A small image autoencoder, trained from scratch: batches of 256, trained on simulated grey scan slices of phantoms with and without marks.
Rows from block 3 of the decoder of a small image autoencoder, named by matrix and row number. Rows with one number belong to one channel. Each number is 128 + 32 x the weight over its row's rms, rounded and kept within 0 to 255. All counts start at 0. Numbers have three digits each. After the name is the row's rms in percent of the matrix's.
After each channel's rows are labels from the 100 images, of 14848, where the channel reaches its highest value: "top examples" is what is common among them. Only what is clearly more common there than usual is listed. The data: simulated grey scan slices of phantoms with and without marks. In brackets: how many of the 100.
# convs0: first 3x3 conv (decoder.decb.0.1.convs.0.weight, 128x128x3x3, each kernel summed), inputs 0-42
# convs1: second 3x3 conv (decoder.decb.0.1.convs.1.weight, 128x128x3x3, transposed, each kernel summed), outputs 0-42

convs0.47 097:145113161121107107135130083157178104083152136119189111136104073095082163118135116115149090141125104082124070105126102138071144076
convs1.47 107:120149130137140158088141136137146149183119093117156161155112167124145095124125140148100138127123174189155146156142114097143105159
top examples: belly (53)

convs0.37 130:142126161217099122158172114118149139147129141126135114156125176162073146121115087144006075161150121120133151096136132253160085158
convs1.37 093:095155106054156114183076155133101092089111150129154115142128124085119087133164146140185163156133096159091107155068071082112131097
top examples: chest (60)

convs0.46 134:120155109138136142136086121201141097194116140120155073136104129097101186117093186112129112154114130145117161124117162137130078110
convs1.46 106:178148115149107102126119108074106120085164157168106156109135139082138109149185101165102113119123113127117129132120090143116097142
top examples: noisy (76)

convs0.111 098:128118119201188099130148139063093132206096172152112142044170129074122146168121131148154123111060149180065127082103116125108146110
convs1.111 134:131121141140168111143125097116133160106092095153118142151172107019156135108170095138074086175209129119082146167127135185142130117
top examples: head (80)

convs0.51 088:145203158108144110156110127135158094123125124122166114106227123133147114170192132133190198153150139115171121122095124115166090099
convs1.51 100:163126103166116134124171157134060114185120162089081143111118123097135131093102101089136114062113103082086151140136133174098117187
top examples: chest (59)

convs0.126 074:153141143126137172135132128111144134126108126132155136155121114152143139134191078115136134018147100128102090089147100114115133176
convs1.126 102:128070126131116078118151160120111103131124143130109076106129108153115118161079095182153122204096131099137136162119137143071101103
top examples: chest (72)

convs0.36 069:132166095141126130089086126137141115131168158110097153063092175165126137118139084105169081119101172103110162113127157106175114115
convs1.36 097:131131179112153142121098102142149154080144125159119133168154121111120114145136185124176132156157141143164161132144156070137154121
top examples: noisy (67); head (53)

convs0.56 104:129093095061145135117176129082152148135118113158165085095203128137137140120141147151148090163199138144173135114112101135119058124
convs1.56 119:152122126141135122142152156085107106122075136139103179112145092134098135114162125177124115069100132179114149181167187144095144061
top examples: head (86)

convs0.118 089:117079146161110118117148094060114132178035138148140143102179132152131120125122062164122112096081096137162102153101166106093130123
convs1.118 098:138129110073158152147196088139139132156138085140152132141165108146150163188143100129123150117165171173137074123121117152106084076
top examples: head (81)

convs0.38 078:107144023105140159126105089125141106079120141123148133108070124176158163165160105146118159165144144134161094101157130125088117107
convs1.38 099:171111134104121160081146181108117154171123164129182155121158166147102126142065149129103088105098123102092131088145177120192175182
top examples: head (74)

convs0.65 121:128135136060134088101151167152160138153128084126116109102072161201168094125131108108109128118138102075175135083143098193132100084
convs1.65 114:181109123147114156133090128100150114128163093125111119200127116126138153155096167125121111140117122147147127119094120126160148106
top examples: head (94)

convs0.0 063:070143142072137169146114083147169144155140150130145122110113143181102133091169128109142176112136131189122088154153128084131146144
convs1.0 091:174164114113073083144126129162151129138146163174122128173119105156089128167154179199124056207142125100104164157146154128090108172
top examples: chest (79); several spots (45)

convs0.103 090:103079160110161111146129127138134098153113107119124092101234115110198148140111143132156045137182044105154097167130137096108084101
convs1.103 116:110174135128096105134090090104116184131127095120159146125149137109136096134193057145057107158156158153186165156165119131151129136
top examples: head (75); noisy (72)

convs0.76 091:150086136154176103102109106146095186201161090140126104062154100155119173161164119113125058134112119165156082088135095092155108122
convs1.76 107:071149171134087125118173165118156087135124140137151120174124137159105149104094100127152154104115122091107163138126147152101125144
top examples: chest (65); several spots (38)

convs0.66 092:133124122151121074108087083089116138156160086163114131119105061154171158156189051135160077026165094123164101099127080157071147130
convs1.66 095:146093085153141169152151155153160135164185158058093138167167150132102148142103173141140146125065139144121114128170171117187142116
top examples: head (79)

convs0.60 111:162092129110131123119110137100103155180145126130146147105116143136102122133144138067128111013159138104124082126144131156128135139
convs1.60 104:136104115098133131139159084104154084112104097119129106170162127099172145109149115220118114203122116146161143120148142133105143117
top examples: chest (90); several spots (40)

convs0.99 109:158116143126138142114069112086134076129099145107130060123173110073118139139158198117150141169129110129117102134120130126096134096
convs1.99 084:088113092068147171157154153074134125121131115113158153086126146083159132142117069148096069131109113134137146144104089125168054151
top examples: finding: several spots (37)

convs0.77 072:128121164182102144143172083160062094168074151098122104146223099127121104150115138133138105069135117124116139193127162112122138166
convs1.77 106:148155132131136106128136136109093118102150150094134148102042133102087098137139066132146148139070135105095110059094116177127111091
top examples: chest (53)

convs0.125 100:148166082140167141085135137088109115139114118137124111114114092108141113141091153203120142238135127135131105144133126095109107170
convs1.125 097:085177121107058122121095097184144100096087118153129108159134114098121149135218095088112138143110152150157066173114085089111081088
top examples: chest (79); several spots (38)

convs0.94 079:063080112105118089137164155164127170114129136132187171113141140170161099147136045139125150146109147149137142144145108064067187124
convs1.94 091:158183160102113194096089088108156115149118131179061109098064117124108141123139156098083120134115114133157098099133106146155110169
top examples: noisy (63); chest (59); finding: several spots (41)

convs0.62 077:155124089160046096119034118175139088202089122136070129082155103124129131098156144168180113067132132112105134133109123145121166093
convs1.62 101:120154097157127129142154126113102179128133099152161065173085089089095141130137122122138120161129153121165082112110126145151124117
top examples: head (71)

convs0.39 122:169153006151122127149126106113154121139123126128141123136127142134109149131163149147118061110122105145139123125128122111141100126
convs1.39 083:072117096078125133128159109109090051153112116031141105056118111144170142179130155125153121095090118100096161159103101139112096170
top examples: head (60)

convs0.50 082:163092124103175153094120142088140106128117114085120176058086145091145102146054140116114157124172094177142119063131157092132178164
convs1.50 094:138141117145107172150122149175141119168153118174140106116153048173163125127234129149127068107114165104167075167123113162154114136
top examples: chest (65)

convs0.71 091:088155139126130104150144075174130133088148122109135087157101162138129115142112170137104162217112088107138125123178140185146079071
convs1.71 107:146125060176076139078130182135149131136080141137134172135171108170138094145195106158092056125130132161165141113119134176119186169
top examples: head (63)

convs0.23 077:147135097137145146059078072139135118104124065142158114119152113131150203140116108127183144157186116118124102100125088145140068124
convs1.23 096:114120131124122166180216148107136117163116154092111126131075136121131161120026085069156158091089142149106089121130169113116168191
top examples: head (70)

convs0.102 104:154122059118135096072121100196159066132113088139108096063160106095128107105106100105096099126115078106069076120162150146083157123
convs1.102 114:102199210092147138157130097158145147153142097181182141129116074113112118100170194097067085163149190139168114106152146119180120087
top examples: head (65)

convs0.1 102:170144121147119153149167168144128134192092145137143060104215134146122157113127175165154074084152113130126142109126151161135102082
convs1.1 122:165136188162119119140077110124169199114165108233139091196135116141123156123148116137053154123152163113180130159160158111191125161
top examples: head (92)

convs0.52 138:094062117078128148093097123126101152155151157156130135124152131132126124103161068137129144116131135086143140105115126077130158098
convs1.52 104:188192110170162133161146146108124065152073122108128145178092139151152108179101141123173112100120143159087134153147097146131133157
top examples: chest (55)

convs0.18 059:185133094079119140134156115095129081094151119113158147170148097136121182169149120146155188097146174130106091120122152071145129143
convs1.18 089:074154162125069147117109125130145133108136148099106113166102120139139128144120087045099095065102130106077130133141140084103082118
top examples: head (94)

convs0.89 089:176112098157099133147081142164132079161119135119150121132110115108090141128052125116104106148106104137129159139120154131145113105
convs1.89 085:114089149126152110101130099148129205097156070131153152153153140178125089152128146178173120098170165092150144054137127130179143142
top examples: noisy (74); chest (64)

convs0.42 129:163051174182109134131137110137114124182124129114107100138076125078104146154141219130079147080108139154114152145135132065086115158
convs1.42 098:142129081140129064105102145155116143113123136114145167132174151118105085122137064109160116090096118132134095159123155179120132135
top examples: noisy (79)

convs0.104 075:179184133174108111144138169119103123054148161142125123074141092107140140116118166154073134066149093128116135112104108105120176085
convs1.104 104:089127138126181155114159127102134116149113128122120162134138120150103118155123136066163095215130124082167129115115148104119132155
top examples: chest (60)

convs0.40 068:124038129143126105173103168128142175126117098145084121132136143211107107125156119112137152079189186113176185166112127155120177134
convs1.40 095:188122136127125128124150141103143129151135148128116158135147159133108109190122148146182107084091109154098146148098126145175066132
top examples: chest (50)

convs0.10 079:109073138066113118150182114128116161115133112131118067113101139145147175166148086137125118132083133134116123149149144027083168122
convs1.10 083:078142178140144131157091184151186126165125159148177110160157150171097143130112197054142123129106095158097143115149143171125110165
top examples: noisy (77)

convs0.67 106:110151153146122100145083104152136114188111140119146096145186150111156148104139124118167133168119100121150118143136126148128094097
convs1.67 087:139090080123136144136155180143142126107159149142123120096095105181126136165097113130120116110123153118126107108092163126121145132
top examples: chest (90); bright spot (40)

convs0.29 094:113105147111083164071152155138134103134119110167113087108177053140125135142162143150102138135143121179135124131114118116059130144
convs1.29 095:149082145172124119148137122099059115105138136118133142085073156160127076103162114000161119113081101091160142088113116145176143137
top examples: chest (65)

convs0.30 152:128068071044124133139138127129145130106137136125118114142185132158109206148114087131096138166136126154150118142139142255127171128
convs1.30 107:091172117220163088105121122143137148138098135131103144125074132159126068119125105148104079161132152099069133124121088075120048150
top examples: chest (71); noisy (68)

convs0.122 090:150156124162125165142131101103138083143094103092106114090184059146130104127098142125195167188175058131084077138101121098081143139
convs1.122 095:130041159122092112106108112061128126101115104162125069118100153141135195202095103153135150171146158139134174040115124124145124088
top examples: chest (77); several spots (40)

convs0.119 076:077121116171138125202116159137162125129127123152125144121150140083136109162162107134106127114153145155156116139134114102134087105
convs1.119 093:142144181077128160135173165136133170104154120162147108177183131105163186147110113082140121112144134137093167080137131109103159153
top examples: chest (58)

convs0.63 094:137095077173119078152128150141124169105132090124144148108134134206138081140143091153128086132134134135121114102115122089121115122
convs1.63 105:134097128103134144140119105127148073160166199124106126119131161085113150163118136100079166122098120154117120150064162168042154145
top examples: noisy (80); chest (59)

convs0.110 082:077112146084150097143124164184179139138124137143096110198110102182116137190133090138136109130122061128076109090138209110103163132
convs1.110 092:126160091149145149112111082098061191175121103133118125092073125134128121092123076143105122165146160162118131132105067137175098108
top examples: chest (60)

convs0.123 076:106076108057138154115152125124105123149146064116163040143183110114149071154142134145076107161086103093114105150091158127130100178
convs1.123 095:165143132113133104116116127132121178108130118095090177158137148088131130055120070159075188152118136146136117178141115030147175071
top examples: head (86)

convs0.106 122:126106133112128093120100116092098153150127094130174099087139078135148125160141116133153089120088069171092088128121147125132098098
convs1.106 113:140175176173094125118112110150179162085042130166123163105133135145154123059136179161074142148162101117121107144147161144146132110
top examples: head (98)

convs0.58 080:162161064121063154117126081080125153122123117146084134121133055132142200145120122103121086090153110109119122139085122087129049144
convs1.58 110:113080134069107120107150098145115070070146169117173110139144108163104116109114132141229173144076140135129131086081082104058158090
top examples: chest (71); several spots (38)

convs0.13 126:165184123102116121129124169102103094137073141091092136153148166155082041117139113124105144125129089104143164090126177148089127182
convs1.13 101:107096129169125130131128058174144120120192092127130138155120114139127133120093142104151153082084151179137136144126103074187086106
top examples: head (100)

convs0.112 074:209172016122136112142122155120125132143126128116162149117121152124129145090104119145099093128082095157123158130139120088125134124
convs1.112 083:075112081147134168121146098080071078112091155109098079092112146091126162161100138135069129130123122120100140116123127180145124150
top examples: head (81)

convs0.6 102:150140089123133091102168133097151107206126123148123129221147150105114125093206156078152119115109107118117164128139103144187084128
convs1.6 105:145141110143086092122128136122114160159127114143116146156131139159105145052170078131117156149123072135109084138060159126072163097
top examples: head (70); noisy (62)

convs0.24 094:095049152096120158106141134083088153160137113111132110091127109128095131108133062128129108123134108103141099103138111096145166077
convs1.24 097:177129069142121133089108156137167117097138099117130105123141120140180159099140189170133122141114148123168122133116121153155100123
top examples: head (55)

convs0.55 106:146135040223167118150145144112161119102145097125051134134123134132121132121127120108153141131102139156140149115152125152113163139
convs1.55 098:129164109060110135135149130129096178160148138159160107139165090124119140152124158140154115088188144133113124124074155075141094091
top examples: head (58)

convs0.85 085:189120122131110108176173170077113111127128081105142186132129076123213141131143095115169131145200139125144135126135111149137105123
convs1.85 100:046112129142171142100092080171149096092116087075122105141119175119136136115142125171026164104074097125110164174147107152134142150
top examples: chest (50)

convs0.74 092:138151227145104079132144108104137147127099077113147058091144165086082167134149141103116070152110067110153114096143132147086101097
convs1.74 120:163167121143153135084163177130113107190106098138121169069139081097173133150125172135172127165134105136192157125174085131178135099
top examples: limb (62)

convs0.27 072:112041137133134109097142125143101109149099100123104087081159076121145139129099140126124101158090111167129128128142110110160134119
convs1.27 080:097128052028142165170148094157167125107171129101166127145137172115137137142146099110139132098114135091137071092124147094172068151
top examples: head (75)

convs0.109 129:155118118095113193144163124121163123204124131206159121186117105108130129166124101142116121102075080117045147134104105094117132157
convs1.109 129:153129099202135108101141157090108095158118149117091165139159086121091099090152209116088101192164138161158102135148163164100165091
top examples: chest (84)

convs0.78 136:137140158136115138132068137123153151178131127136130141129128111141127150132157106067145157000143130143123103130124129128130120160
convs1.78 076:116166165159071137137113131148094073170134120104171126110119111163067116130102072096129178161099108121102126090072086118139123161
top examples: chest (74); several spots (40)

convs0.4 118:101195121132138115121159125092112066118103135122134109120144150054144131143115115143175081088152134092126140132133140113131120117
convs1.4 091:151114111138131156139141154193187163145175117126125125120114102173085076117141093146131113126132111125139138080128138142093128132
top examples: noisy (70); head (51)

convs0.91 065:101136114164141126129109139178122156135120111123115118128088107133147134187119106118147142124164133099126100122109130134123121122
convs1.91 083:136101188123105150150084098145201143133197162192162138116173133137108121153131153140075081094155154134137137083130071115138091134
top examples: chest (83); several spots (40)

convs0.3 080:114094156124120155129196125096178121101087162127129093077232090176120120163165117135112060114188055171125124093128160125138158152
convs1.3 089:079140120115135099121116133134092172127129088109106117139071128135172188076090060129135158117110143149146150145167129098151091125
top examples: head (93)

convs0.72 109:106123178100117126134113144124113165146098112111099110083146112130130122159089117087125129147135118096152148156111136129057120134
convs1.72 099:113109069140193146076156082117134027086140097117192149123135128101191108098150095127165150143123112130102139157089119142223069104
top examples: chest (63)

convs0.98 087:134146075088105160114115105159136145160141142110143133119143177160106107138141108091129128084094189126123161125137131204101076152
convs1.98 112:142200097092079101143116152128146147114140113124116178137159145146138213161136116110159129076162108190108112099159184127148138057
top examples: noisy (78); head (62)

convs0.8 105:101166146154128147121113144098113144145101132106130129109121129030137152165109140136210111172129137178099124112134147140111141126
convs1.8 097:188115109113096104121108103165141181119166149202088104163177114148098118123147137129085117114109146143160114107123173108141102102
top examples: noisy (69); head (55)

convs0.9 078:110108184102115144137179121124130103122106112118148067097251110113144153114144192136102089092107100134092141194158163076085105132
convs1.9 117:161130112176115101084111112136107171148152125158099158172134149127087113159148087128141114187095172187105171111137129152118137090
top examples: noisy (73)

convs0.120 081:180145115144144140101061121088110142141131137116125126140128115156114129088101121166175129145178164083127103115114142182085190129
convs1.120 096:062115167083127127176128107113152039147130103120171134104091160144136121181119167081146169110102065133103160107085087120149046096
top examples: chest (80)

convs0.22 117:115161152141191130132139129082128123115085090114111103098164021136135104129177161148129129157136186117136089104101109152125053124
convs1.22 122:159106120055090103093125137099188096119090167136144091092105138136123156075167078127142170136091039094079116115083146080122121110
top examples: noisy (77); head (52)

convs0.114 109:138103172046142147108115166137098126109123152140119139165127131122185123106118063135137168149121110135109125120120146126054085154
convs1.114 104:090086124145161130183144131176054143208121139066114148114110153113091126140062105094149108130121121108053174128106109132104165170
top examples: head (58)

convs0.97 109:121166129155140146137150134128138109096107147135152110104161137143144110134121119145166132219140153137145131135124113122090095114
convs1.97 082:119080140118155115143152153166119120111159106120136121139147161166152105211063102107178150129165070072102096167118088098096169121
top examples: several spots (40)

convs0.107 080:224158134102151118127187130135085044096124118119136140135128137131136133127116143147150115192132102154160140093124127170130104118
convs1.107 082:076142138120140158127109140089137107145134134134168103164208136056115096140146133086145121081141135112120119115191160157131122178
top examples: head (68); noisy (67)

convs0.105 129:140079160177110105109140145136103165127150126128150159135112151141140086147148165147149123117144141162138141103135130106098126126
convs1.105 101:173119130054155169154127129131180136177126151124127111142144087119119130121115140136128151116103136098120110120102166119142122147
top examples: noisy (73); chest (57)

convs0.26 105:075150115134122123137154075060128115204102129109140105113147148002156113118153130177169118110161147115145121162124152125163095102
convs1.26 094:101092157168110123180105209167136149103127152186172089105156149200097136114063152115102141093145095155131148125110076109113092174
top examples: noisy (78)

convs0.41 111:134093126196107115127096108153100154158132115115155107143121132145117144154137155106032146072139147150132124140130149152129117145
convs1.41 104:112170138072143092181142174121167101152162178121123135142123155141143123157077124135204089160099120108094158115141104123100159110
top examples: noisy (76)